config.yaml
model: "autoregressive pixel model"
dataset: "scattered letters and digits in many colours"
train_examples: 195000
image_size: 16
horizontal_flip: false
levels_per_channel: 8
vocab_size: 513
arch: "transformer_decoder"
width: 320
layers: 6
norm: "rmsnorm"
norm_position: "pre"
activation: "gelu"
mlp_ratio: 4
head_dim: 48
fused_qkv: true
bias: "all"
qk_norm: true
parallel_block: false
dropout: 0.1
inner_norm: false
positions: "rope"
tie_embeddings: true
init: "small_normal"
residual_init: "none"
optimizer: "muon"
muon_scale: "match_rms_adamw"
lr: 0.0037
momentum: 0.98
nesterov: false
orthogonalizer: "newton_schulz_5"
adamw_lr_other_params: 0.0018
cautious_weight_decay: true
steps: 21600
batch_size: 96
epochs: 10.6
lr_schedule: "step"
warmup_steps: 2160
weight_decay: 0.02
adamw_weight_decay_other_params: 0
Rows from block 2 of a small autoregressive pixel model, named by matrix and row number. Rows with one number belong to one neuron. Each number is 500 + 50 x the weight over its row's rms, rounded and kept within 0 to 999. All counts start at 0. Numbers have three digits each.
After each neuron's rows are labels from the 100 images, of 14976, where the neuron reaches its highest value: "responds to" is what is common among them. Only what is clearly more common there than usual is listed. The data: scattered letters and digits in many colours. In brackets: how many of the 100.
# fc1: MLP up (model.blocks.2.mlp.fc1.weight, 1280x320), inputs 214-319
# fc2: MLP down (model.blocks.2.mlp.fc2.weight, 320x1280, transposed), outputs 214-319

fc1.406:524533424472474569491548489474502468469436467566530461472519492398407450487555507555633531540605549443476457395493477412505526434451457420506513498446462450453456556445536479402493442447530567565526453519515513483515523481535494468474575455528376513523507468458437422555477469564542503571436449462495408425459502498474
fc2.406:499528418573532470568468512572504534494441542440484490589533506508582473581455464501452405519477553493496513465557423463566434487563439434479458510526531495563445472510418497548492458591469540476573442346490495585483521503556495533520471365498538584544616545428486455460520570479493516505513476465440536548523511555480
responds to: black (43); blue (40); the character J (36); largest: J (26)

fc1.398:530521521461484544606481532459517556487544532512500455513473497577482518491428489474585492509508558558448468486524509447472437407521569534457470573405517553479540547521621462491468477367573531406458570446467682498522530440454507481532411473545427469596607421535469534510474541484526487575529548450524502537391434452388
fc2.398:538448551551552664544454495495458443459566677477503552527542450403491518468623452609505515485515474504504433479507482510496490550628557480447439579525462516411522446481419543402445525490442601503486479508491489523504496436551500497523511580571633450397484486546558540499418581507495505480440477509462561390578499553425
responds to: red (91); blue (51); black (40)

fc1.376:562524429542359395570492437529454464462546415520544426506507540518449479515470599500458387406534460473574489471580476508462520532560501467593489509508529542491445506438477494454567520484486541452559490545558472635557457481576484507584558406441529583541533456536564454412524458542501449584563486600516469508471510437513
fc2.376:521508512464429586457509519502474471454460395501472508517491503512587498434459426555563544568526561527498481455423503499553363536425671499586484510535386566551460511508482398453454534513537587400462490474495523516417516447436422487536475564499395463562525447458486533503551542553475471411466578485534587516490508558451
responds to: orange (52); yellow (44)

fc1.622:462467474481553423517491549517522502547484468564419427535486429534498448475448503380494461515472405434410518503402488503555583500401554501459403522505497556462606530572494548512522387528537483533505493463433422496501432465522455561545399507510514494466510501573540609486503570439587506578421543510399518466515466419637
fc2.622:492461528590517514457620561536463478470389568500494596435510530478580504540472525589443429508481520517474581491482600464535363508522565392523586501562498441435456426454455491550553490505469428410441535606498599516423541590455442528572492588465529434537511543563424467466482423517519548494531424417527495421415548476465
responds to: yellow (42); the character M (34); the character U (33); largest: M (27)

fc1.549:485552542560528493465481485559533468563500474596519376462523484574444485448533528530479525464518568430524439522504532505562521485547455525431536573537518569471527535439477487484491443460478539512543527449531562504566448475574527466552579531537461538504437441468424572539517493497438483481529493444504512519519502477478
fc2.549:481442486558466502548453630450561515404530526429502475439493607519561549456575435568471487518561518507486407462555523492460529543497543671606437465557496468372504463443575458478493609514375544457506548460456478427454556491478529472535528438537525557538486491522441531497484513456574517433495498497596499447516498538466
responds to: red (66); orange (48); yellow (47); pink (42)

fc1.312:433579537508425446507573500553474565479547436538443429558407547540547531584558537504516498544485528649530431544468504501487538482462597429554451530444464512516426425421422536442486491466554492393499530419498512459607560512463560432463457476494536566547476466439523515498549485509576534549452519551413446455603503495491
fc2.312:534467468535397434455456563608565536510518555440558521437417505492509471439540497459543422519409569422444441455571485522447481531466551508459487527473539470495506490603516426663447504446382531580403523543465645535435581486485442439482453556522651497478605470526524484571521470452540542487496440528547545496455519587555
responds to: red (90); black (42); brown (40)

fc1.81:425506476453563491539450484452580514435520448423477441450508528519583478463471594499579477527437430586498457460571609472522445580497524405470574489574508510482509459516524491491502508548414554465563457517446452450479416575505463506442507497593584425487527528563541487486468452477504429557383570503466525522466511475404
fc2.81:629504485456591449526518515407507529492451492535618501508420523527498505467549392516539423481431504430469524495489598511538509480539501580492521493420557549626549525513495481509484491502459550506444484439418423545459457459482555436441517470512469439491477462461486480499487600579465513460566484523496553559509554514621
responds to: the character S (35); largest: S (28)

fc1.64:422531526575457447624504459475566477420469493571371491508494489434412476557509521516494540417445462539478432601558458448499511360496478505438485531521420481511498434570462535502576545433445466598567470536461558548496477507505519498535464506555495523539499524517417489562585494487487496525417502601503539622485430561465
fc2.64:560489474451563486483492466536495493532463538509484481495535462485554529460518482496597490457489429460616417471545476592489637472479533514487477512447405518449442523411418431579464506491555538468432516489569460434455522479519481476488410471484482476521441501493502524446483388468396539491571470518401514418580563524524
responds to: brown (52); blue (44); black (41)

fc1.527:466527502562483509558507486414596475451439420462571493482463490454529442408426571490366567444553417549523558537499493472514567493553515590467454474516554578453466573429527460545411479536477525510508521503423545498394514501515434551523578503454489565484541486563489557544507527391474494483474585524613465554441475479482
fc2.527:390448583562575481479492443557441479594446358456565470539436529504491461520544501375534351545500605464481483529551487508475426411523577517519509538463480570549443460539471560507447393437531494490547478531575505460507506523378550550522504484500464418548531444425430494468519367460441485390458598544473456492470542508539
responds to: the character Z (27)

fc1.673:401473467600452494585547517514523461464420633478554524392526466464508486582525501538519449509489528572513353468431433442490404455454437532514480502500458499565552442451533532512493499501580614506540455470544469493618392464528482556414486534512451562505507451435542468552445543509540454451477529565520454531405545491527
fc2.673:499441599484475527454448590499591527576426465447558480504585484503557462410589536447518469486480516487493533498517506598434545503495428555489561526461417499447479408430480450438463537357453566492549531562509501493495471489474522584588552459496500594561538537520539512615545408474466548463455499515447565451557425477450
responds to: purple (48)

fc1.58:540408537463501531436461422496573417484431472517435454414421623399518473534502487541546492410506509524487531561521391502495427474534556408445465574467550554572526515579491534571536502497590437448463480459539500533496536566536495440495556618511513586389537448403509583447519520448500469466451509553493626452492486454467
fc2.58:510503505463474492496451516457574572614570568505496499458498501497508550474567541455471470523542471501485467498395501539498541461515529491482559429434416468507485573529430517499518524486499509592605600482551492548519442528580568457484428493453429502414452591484488467485388563493550439412455504449486443503460528552486
responds to: black (46)

fc1.611:432465499457437552457501503534432544455557437471470446499491558435482502513421410462553479474501501524621503434423418570518520524565509477451576524481482608515528454528486412552375531505523500397495407506435478435482495519555456564485481467538421501537488500555369473486523527479511515523494420528493473478488498514532
fc2.611:534542506483476527510404494508456518556446524517601519463520442422561481471519545459468449426453424435419510428545377428493560493487473489536525489449506419554444438457415507545572430474473518432492567510554443538497537566491542503538631621545398543455564461477588438555477437501533493558550418465404441501477422595504
responds to: white (57); pink (54); yellow (50); orange (43)

fc1.36:435510455557436572541496522450540545424647450514494465502465534432436501543531577481430480581529508480441484503409552477484449504457461495537536438494493529582420511532586452491519479427462518532504397501529561565462450540472503550460435476576553422488626470565503503419510551479593453489464518436445465572544519493468
fc2.36:502503503525495431485529493606573516589493536458517612489513514425519505465531445458453506557576539475434577550525527480540491474478491506495523438561461449443460425453459481483530485448474503437525500555561518436435488434348541562457477422532481432444448483457468535483462516527500581465422489587513482554547567481481
responds to: the character Z (28)

fc1.84:504536506478550479537485514372574504514638450509474530521413561437437443492428437538434533542527568486465575490591543550516501600474626545458512497457527521487535387471467385558606486460382470530496547536595476519483486483521464536505502512513454446580532593497538457492461442468504549525419383590441433458432533399534
fc2.84:442483457576514533483453561489524468496477558465572492454473532470490539516528490577481325514416494595469503563544411507531580423538510383552520506542529567437528526472512527517460563579514487487436543481488448363479477492500530500517498561468517396474574572557375532441412578415483544488466541459466476560399512499610
responds to: yellow (49); white (44); the character W (42); orange (41)

fc1.509:542455515470562542548488576449527481534502456520532495453463473579485438474566497558503483457455556504398456481497518530502508463532519529515417550520516646455515490490513476479549562543551580442411530465609591485553427458490550394566516536494409502552488410626537489523469467519527514410490483510470479476405472466466
fc2.509:422458492649542537411450525473531487502426591503537499538548452521499472516546442461458512522517534508597521491500503485532529529580450484554591453536427639512481534484554491404455407513475489483515501528497532514519511541486458479522447508578564440460528561563560483478539571455530454531531522380581508555505514552467
responds to: red (85); blue (47); purple (40)

fc1.334:460544419480606529528499462486500523489494445476537419478435610521521490484462443548530526439511487463591477448489484432464482427564493461469514560494520542579537524483512511440497469445488428437434446437508583438421456495535477540489495483555593467441527535501449631527511537579475517572465542548545575460504486541427
fc2.334:516490605435498493404499516475533484514495488477512555410460507516512628494466486629576568477572528474543469494534507449464356492525451470566469413453506453579389559492530460442449493450583515512583442589470503479530505478582511499460574491381469407458487528561437411524527445617549446458556457489443515549513470550551
responds to: the character S (26)

fc1.490:499482451496500543494422564506556472533586399517547428441442471498463548512549477484407528475446469498517552517493536483461443512498532501361474530462510483568589511522552515453538509481626503437568411552546507481519503491528538493503473475533467482463428494441555422562574426516554482505512505475541531474515535566502
fc2.490:440469534605459435561548504407535494470502532544523496549569624428520626556509492515539517496399466504572496376505429505525541534546535529646526409546564565507421445506519486524420467514470523604477426500477591435477500467472467544536508492541551531510527479531523425473595525479486470554520572448535449555512482505402
responds to: orange (47)

fc1.268:529529437442408467525531523487525587503586540494424514536512543563489498481488502551526501519397434500446486536496485413497444471501495529493447478582499523510455502421481497462506506451547553501518399587398424422408520531496468454482469563402552510515482508506487559475474478453501497513447517541445461449495478508569
fc2.268:545469544495533450443561494553474506503437474480562523478422431519582545529471503445433390496456493407493563531497522509468540536585468494551569392428403516454474492563522487585527584528440456540546579503574525463476556493514559475520479449456552530509498512559477466496462502544498553486479572516489415532480368542467
responds to: red (68); blue (51); count: six (39)

fc1.512:528467469423527632419424526447486476515511476518476476523491580507522481454422475437537405537491411358519444554538454472438465482558511529517512422474505537454502599516472547478571459456665523507549462442576555489621477539449493489595459543579490453555445483418565582548473434494474371513466517555424478461449574468567
fc2.512:459475578426520476511560417493505471536503479492460532489557431512468539467463459488527518500529503459522444445526506567510557495497539541549456414494527491505493528505594458505464498493450504499380593576610500568492492595505542456524498505468456471463493487513453574522460499515446487500535539506505566439493446553404
responds to: the character A (35); the character D (26)

fc1.608:508521544518545557475462424516475474539530455502484535588460480477565510461491432476508465490486549550487523405507530565535524463477397509497506497482513441408480500596402589542530635567536499457537606520512594507429553503484417489454501419477533495530551518530444535427495507520600502517462614486450402447532525434419
fc2.608:537579486524454497473548506502449544493541472460461477471514483483417495624489539460366483627561514544554534440556511388557454504502460528396500464495433520492503441604523485474577466480535462540452384485437460538538474501499426451486473502506499464435466532500515510446443511595524582585546450517496539527401559533523
responds to: yellow (52); pink (51); white (50); orange (44)

fc1.226:488509525484498587478581400533512593451492507523500399514537495529498616529491499460635516509504527434438526441403459502505503423593505411512448579516561527465515541505456541562563457533487591432544431465410556470527526613460363475509481496490421468491427540506467507436535492466503500652414468467412544501434477499636
fc2.226:534571524519509521475518594505538561540457596495525585490644526450482476471407526533413469493598446514345520450485515498506540523459396529430537557570527480456490578538494559551581540536566503459472493527530444465508552517473539536487396537573444561498588487490446520493435516526510444487511480471461534585617459518448
responds to: purple (81); brown (44); blue (44); black (41)

fc1.348:439592509454408473503547505563531544496482507431525535481404480508459482479528423461440488517463477537359603493426534493592497511494386570489501489504508577499420488503432533576590497460487547508504477569430511424524402512538482525501417531534463412523575463607517566502467479602579488480531473492562462536485502499484
fc2.348:603412569492444541495451474507438554585525478551436526518594496468612548509511590524466539406418543407512531524555496480444505512485444522483490493447475479617575484554521498492556437453424514478563519438556477484470501531460537476581558436479410535498427503414474470505495508487545506391468508544438507482521520478512
responds to: white (46); yellow (43); orange (41)

fc1.390:556548471439567496453450582560497406578450469574580619468438511537483547558522521556429408550507471465470541542412508463504565373461460483467484521473441448484459494335502514446468506511562531487391554506584616576506477446510474539482545428426576564450507457466471552498491471482516633526495532463557434546541502504540
fc2.390:489503512563452452513508416463495578484564527472590506474558516429542453516540556485452475418518561488463537550571488514569482540497562485499561444492544508517475454520430470444497509568381511530565416522554517423450403466504529478534474464523574531446387548476553535527491540428511546464523537419433441558538474576437
responds to: black (52); purple (44); the character S (30)

fc1.191:534455484486504487447428525511522499475532423499544498510467504435566523627551579490531442550498516528575503557552470478459496451539625479462497457488453492452404540514499532488528497487556492469425447540502447443463431487470541559541611540436579498588451534534407483578509469475459454532441434548443481554456471498518
fc2.191:470536549462542449482575573485388508483466508492504466435461415600542421450489557489336585486469410370511536469434489466447507588463523479477455498456427518520565462582497501519513524522451499506492512369453492480502541504502472415550399516527514537500505541546543517472514413482564512483508546523466593482441451502548
responds to: brown (49); purple (43)

fc1.530:553468451527549504580550481379499446497518528490387541548524476507488480521532486566431563458443606495476490490534500504510440549491496494460504572488518466513531441575458454533514486522518370427403514509586492344585435521544524444468531491439487555405568494476577520598463475536452450477448410544438455507553424467501
fc2.530:528544504540445461450474484519485407529475553604532512541485434512506505479440530456516397500520541469547499350471406517495551502418546492483462505454560537515545495551533473469496519531427466611467439508487494462507515521508483543576482541545517470507458484472466580444517565444550527453574648471563514444401413453574
responds to: pink (50); white (47); orange (42); yellow (41)

fc1.719:488574568436557482477461494409393460508495578608572517518480542448398586486476476526602449439455501414518532575448420536459532466465553475477518589451417516498518465502505479450445459560391511470551520522511492433448446523444532520478505499497532564516564508435627471512474531552509444621437380507431500453509507511488
fc2.719:442558404447420538511489535495526531479526506507613487409385585467574545473528457530593542464529575524476396538498476462505555533502435456463518470487488528488403560500531542552596494445609482528507450496575422542541512458587521481556590570520532526563518560498557519530458472448553577515504506514460485461489626488524
responds to: white (41)

fc1.323:495581488526552502504538411572576523438495456434462475498500524514489402475484469614453513525484436551604506439529523478600501505463571465538505565491534459553494502556545502578517563489504535538465497491524575590483441488476499463473412623552540578468469508534531534461516529523478455500557534509545477480445423592509
fc2.323:477428482565557476486548496528432565542535468485580505409604469508454513488573519466498532500428521443502485662433479433498479534460444570460559403562479561516462510527401469450456519467526427498472450410432533526545512425611479443503445512432518471528483425493497461462544507530457578528448456438449497473517446488504
responds to: the character A (35); largest: A (25)

fc1.80:506568503535425476496426521571505505541508464455518521502500573436517418519495532510445424507445447587491614457443519522561451497538544522574460476545534539550488506536579557496495499477514458543526452532434487441464466437491551579514459528580468448489405440483521475486480495500512423513504495411584488511551475559406
fc2.80:492524472542470492504569491481497519500455512593519515575508489487533589417594458478512488458395595518520579508537482477487530499518520444536553532442546500519434529431486483505448403410421514433530456522503443499519427600517543372565510616530431539444592521527498474506517512506472530488471399508509536515559378477493
responds to: green (72)

fc1.196:500432515504551441533544550435562424452445451403437491537500574594510487517538454533467531527547561521512584493516546478589495522504494553532538441472436485428640429476572470487443494481498466521471566523536556478523475523552497466410480528486533508538467472504545420447436373482399409494529554537519534560578539437518
fc2.196:473565531512521537469563556393549463523531466416533478383491415435480516530536464501532446561479628523502468501506368530485599495477538513572518516554551499529465471467436603485483528543509555479487497475527444546491491476375570477592556451533531489461543543472471586510499508409370464522459444468520475459457467565515
responds to: pink (43); white (41); the character M (26)

fc1.303:481502476432512547477464419433444471444563505410524481482387470495392543541517483494508514605436470522546483429522491497487458485540606451477526530442582516540459529474505449578605428453519390451441530472503481492564545539479509490474516569550531538510551542506573573517596486488634512399564536497494543467488496487530
fc2.303:474414474456497456489517537521539463587496455510467536522515477515559429490481510463474443570542499454471575441495478474560588565504463465549430470537456499565534561485454443554566560570453499530589513502491501420492597452420399505443511544491534512483503544517477463512497419473421475521569509502484540554492459492525
responds to: yellow (79)

fc1.749:420380597494499508514500526468524491478580479509498503462403540534433531484549520563557472487522452517456539515505436442564431530396494603500444431469493505531508455505388392436402497502533590525479444403479401523521497458510597454483549425523529545570512474498451485517415467549572593502420543566552439512497527522413
fc2.749:513562445484467577438502513540543516454543578480523495484512591402496397540448429492459481561436506518501485486547533511569536413461465485493551550581587444460432480539602537494480463590466447543512497544433453583502459500421451548525475603567480477548416464547530509507518518486425476481459496552493536528459537557505
responds to: white (47)

fc1.381:465558465446530517489427529541486401472487491508487479459533452464459590560430520477467594549392416511524473590486466615456575563480470527525592483467538589427476529413465503545540515501459546420514451562473471591462451461531473559530637457575502566523537553572507494550444554512529548461469491537537485534535456366440
fc2.381:498442396450488561573474452431482517492525463519530509568523519490492584617528593529521558531521488553500398566492395472509467446563483572435438507462446626510484435550554444537429448543582455543544480485415461466561467487563521505499607554483580558496568511463561516471448522501556488471480565518512494383552599489530
responds to: green (79)

fc1.46:398553503471494446557530598496562465525470407478468625495547418474586554513525537551444437538475484401473510533413479528562579473475512487498492504486425568502495533498466438507500543442479441471561548502520531391502463463495502536400507454543573465548395409360394539478453464511525508495517497561535482466483484448539
fc2.46:507453382485609492447514545550421411536413496439513456440515505521597507411508468526515475519494560510551464483571560521475556518494525480510525558449580475490573525513554511536404457443495561535470523403538617530511499506524474433461418491386503506475488445537510581551478543408484491549552505473565516520540591531549
responds to: white (41)

fc1.409:518497590508598556525536558624466556532521507523472561492540486542443405571430557531482474435465516436600429401625481440505454492534516537607423465518439541395459545454683568533473536438584544538529463479391532543527430551413471572528485482635508463434467407521513530477484534441514574512440473532482475506491517549510
fc2.409:549514589504544432526439465555494528528526533507453472416426497501492473482439518517444492564502461472544470496473515526526370475474471574525417484517544512394477511529528568653497493473532466453466616511558411462576490484520563540473463419474457444429458558458496492445553408505482451385538493498566548532473422446454
responds to: orange (40)

fc1.664:521501574514475428441366493515486458547455456606496526480533565561482472442477502497519476581438526461405539507497579599561630457598477563473478472471512487531445561432482550517507462435508459416510579433475521499455518444499517506536560543443478514455504423424460542538557427455587413447488513477481533481479573417508
fc2.664:514517545600595507597511505487523555543445495452499488473458509493463483550464431468500527570508459496566483496558483508518475433486473424465439471471403619344519492538538510487495541548531466623489470559567459560530531483445437476457506408580488515503441518474422447519469522462510583494559446520466510445512449494537
responds to: pink (40); the character Z (26)

fc1.9:423525478437493485469451462408495421497427456500493451531435517565491450484473487468585464548524583369472525496628511510517466556371523487473435462457622518434581441485501450533482475563523508577552421570518473537508543502474502434463522478551407499512487523583498472500467462536510585463519566540554482521449446541461
fc2.9:512523509512474494524494433530433451427571532518543527534485529427505421465501523560507554525485476542488584526388441549524542449556488497467472523519523524562461453476448535541434545393477502441487517499479559417526411502590541467548480464462506612504558603487448478554483597437526442527484441534477553476518575444639
responds to: the character S (27)

fc1.753:538580513544465474526514564448544499508579500505461443472594545493392495493531625412561385507508464520503553609575440474493502544532477526565419494444488547490443553561548468557541474415535580492468521506494462492556481556570459488545456412475492513475533547462387361500550516482506574541512443552473516525433422445499
fc2.753:457513475554485513539505615492436503511521520551547524404539430479496520472503490637486389477555492482564538421541510583523454514553488442495474565435498491466470489563550458530510536499534490558538467522467518522583510410521526503490536466508440538379471491458521472507471547529425522420525483504622502441372465497433
responds to: yellow (56); pink (49); white (45); orange (40)

fc1.511:504634511502517452499437380411473461501473488477490490495480454547620548536449502433549401526428519546455474368490500533508465451510618546485511542531563473564499419474501584500453486533396495419484510500540478520469582491491561452410451492502531523451435552413627485519484503548495397527404599541496505595447550520447
fc2.511:464477543498456496532580465503553521455579512574456474419551452465559530473523591529488442513496556371519446483473475417480472450446502481514460538435530448432580489472457479431456553491486489469559443536514498446484402514549445475490505588468502465618537525593435481522479517491510506572513460500504426486541578476488
responds to: the character S (28)

fc1.411:503479511462526529505496458545490498442468474480453524489479406513421529527443513532479469495456541550514526498503542557591498446519632561498489518524453583583462480498481501550483384523437619561533538498432417531481447394534549498472486494463556485597493431548463539533451483407566435434499532461471465500469486500572
fc2.411:485507376499552504448596501535568475528510494493507486407530589549499445413523547420378519497522468491571517502513425523498551567398370475523507547402557539468611500528569492564421495514507466529491524462380598504521535444543453519480548518464445377518504465554464490384392493527558532514618504581509465506569461534483
responds to: green (65)

fc1.691:472582500362543539537477563490492513562465470554426487552433494514580516637530511564543461575510474449506533511451436433463468524499451596450445531518539431567484503406516529509447471532479513419496512433459507534569526366504488469494481562536553435535557452505471472450493494383550479481456471515465501453473573505451
fc2.691:529528481526434339461485515478627541517498514508530607438549483436561463490445526491526328440501494430438504439517434499509474509479559549507443459512492549522558564549561471528469468532476468477477550471475618488516538462440475469454559497507526450537504492447489495612577459513534437522614541482501529524435508503479
responds to: red (100); blue (43); black (42)

fc1.663:472448441586457476475550486519538418407513477531524516557477487451390405535556452521550496588448456596445496505504502487584471452444511641495423522523605592534531449474503526445511481499546467456553569509518472530525455442525564627490420517552489511482515445517486461502497477473518416501526555512545446542462540433461
fc2.663:450490533552467495404418444503523508513487519611501442427423483462536478459496478512416448383433470486478594518443409495482481574542459516563544567575557520539571532602570420381492497498469495563538525466535493609494519536513499495424402503490555528571518421452502439563549513504530454573598435479480497427471556603462
responds to: green (72); black (55); purple (45); blue (41)

fc1.171:595489545556434528471451575483507469572418406563503520566546499456424525438480586482461505455573474536487506459640584498487472472514526461524462443567596505384431549480492541537489485502464507663545480541511506445529513500458506517501526462564485539509511486549515575535431538484457546449407615570455563441469476449476
fc2.171:414531478472506436486514442420449529542517497374472513441536469550487413463441431426501528497439563462518514483523534486540447468493500578534539437449490541518469492555481496434465519474477491496433486543426442524533505559529427518460447525479484497506467487512451465457485520558481537392628412477527505593443592500537
responds to: yellow (47); the character Z (26)

fc1.747:581496522598548472426482450547504524477593419470549455508368536506528550588488421502509563549581499500507466572543543543530434506453561553518452527535493443512463446493370485501474447469560519492473564532507457541451494442429462478428543481529516561512552477462459500499534460405438486541477393547460519595485618440492
fc2.747:484496556415544532564486528618524497484436502467514573466472425538436452441505484489462412476459430462499433454485468580498519532497555486396549511441514450570511439495552548573529575441490522470508523456513380586450331431465480437519489507473508483435457510499414594436518469543564561480516445536344449412566473532421
responds to: brown (51)

fc1.239:512568516537546499505414461504460438466375479364552481511426518503439549478510432515460548446486528508478412470550579487424424562499518446448424488547552602529429527470491474414506580518443441505595516601544486463532462513628580512465478565491557503434569461582487461495560524472474489475508469489524599488439481438591
fc2.239:503475465500495534413521421494530439449542428546571484450489543608518469461574534564553489408494468531569534505598506550397530466506494500498498607602483520503528494473548597461524547529472524522469538503516433484433580523452429502429537505532460519482484428632501414531526418529570522532490446609611552463508404520502
responds to: purple (43); blue (43)

fc1.486:461449401459571541609508491525512487555571549499460510417394531534493522534470526469460485491464479475480468520486363628506477427473511431478391507497427491445444514564572550500465568544500547573541564553462565548478474531478473558625476500491448428493487413464542467383551561530585533387472450489362476522471423557457
fc2.486:559544441491463545476572504447549535562481485459541440465545568447531524450537524631523489524618450490451514461516475498477561451488492425534509510473568482543509430359445482528454524508484460465386593449517391477502490459577383467462495469530517472515536508525541588530465494564423401550490490498519525422626549427453
responds to: pink (40); the character W (27)

fc1.765:516540540534513487489452510378478435594550519552540499451512577539429498473409513538500513607448530516499617376544507439499418565509524464533441461539521490402492546512555573501497492480550441477450419544528532416520455524379502456419533473469579460520483508517523696498535501509418560431530522489503586512527520422486
fc2.765:507444502526548446603473515456576422446396509556396515548477453468562432559451632503514444532504482464535515529482479584483447484500533530579492464507425465463613503456492464464518592527561505494446529469414447566524481451501471500554508399432506488495463520528503518495422542523555468465418500560527568516439482625550
responds to: white (42); orange (41); pink (40)

fc1.555:546544535567525531535475511596469510542486456509490491455473493530472469457503514577551469579531560541508408516505449480521544461565462577474448425565498544461493518492492472472552412453502600486531602428423470432551412435538582545424494508470515506498531475457586527467448527573505569485462504493518538470527488517588
fc2.555:430581489506425523491480555407487551527424559427538438476530476485433514505553529478440441504505455474388524529517496530523539539489590539509486437509446483487499510445516472582490511542474581516528555544419518475530513492458480526532535559541441461497491439457425553467468451504501503534496419469548513450601478487370
responds to: yellow (44); pink (41); orange (40); white (40)

fc1.98:591504490562451492514502490551475479506481548504453492586463491438503471550540540492586333487427499485414503510393383451444458420475513576464535458469496459517477539552591450558464505555548513433539519608477531524530532561487540457584515583468522499520538466417419573455521431459516504485439550501504498424571429469596
fc2.98:427467484565564471493511535465427493540560477497458547465506563495422493434490585567519548443498450525413536493556508497517483593522440395462651513481499376542561435440500497379497565512478572609546486501531496501479478452425505440520530507422635512578500508521464449505487527417535594532484473495464452485541467538455
responds to: orange (40); the character N (28)

fc1.186:422576491493518484524440533590572523472538546453499499640400524476503614642497521521527444545486452577414561485537484525517475498490477406515550554487481463500467468506527517534510587453568524474503400449489529453509502526399565517514494543514561449602551521545547490521486529530509429466500504573545441469552444454581
fc2.186:556517531560582470567600459523505555415550474496547571549536463456536478526530496429556545427479566578485484571530511526448543439554500522493595523465494491482455417449523545487498602454458440510491368496526511537429476524475512490516438424536424402459465513462515590522461500338514429411506570500493518469455492446532
responds to: red (70); brown (44)

fc1.606:502572453448474435476537525430520499442439510452452395491519482550541468508482472514497525554448473541498592505483476520556490506477445561405491539495450476439515523499424537574544518531462481495584479542502521441605532472480514443429503544528441376492480512513487489511438497428442513564595574536452517551463472550560
fc2.606:483456415518520512436564550545457524551439435510510442495531516496459557380531434608469510459514509438516517486501557481538463505568503469496522453517468452514485538538509505519454484494432515475470445390420458472507507520464465590542436513434509554510446519361521423502548517531490588513521501431483567550447464490486
responds to: brown (56); blue (51)

fc1.550:480557550442525546544488529550580441466408526555473503483499508473534450567507567489453483517557525481573482634515517420489472486549497453378435519480517529474594515536483519427578495442537406469556561506489521512468512506495416488468604536488486576465428424513553535334487535502579548489440476459552505549510513436475
fc2.550:485506470552458499467523491502492642565509484497477431503501484466521506584437504471559444528465544573455502431527484509474513421461566452533472529429424503449508500467496538527524544566478541572523405520504511526521504429416458478503493516563445565475546438513541496499424576654507526517449462551500500480504510563466
responds to: brown (41); the character K (33)

fc1.629:449457446487408582488439478506509468580514433426483580502534407531478521602542517493577522438507494456512543545534474473425510492559667566421471463426480565478504424468562451489535464546530526354519495444462521534521480480457435511509496533551471420535559535559519488574442543425451532558481489503515505481543477471322
fc2.629:486368533493517515523457539484475504469521551511496539480445430497502556392427634641542498504493421426489512467468518479524497551466543546505540477463465528526413543533454443613476416462444444456395474474505422447557548522482459520492511581444512509540497537505494517485614357529477486476357448487348533506507478468530
responds to: brown (54); purple (40)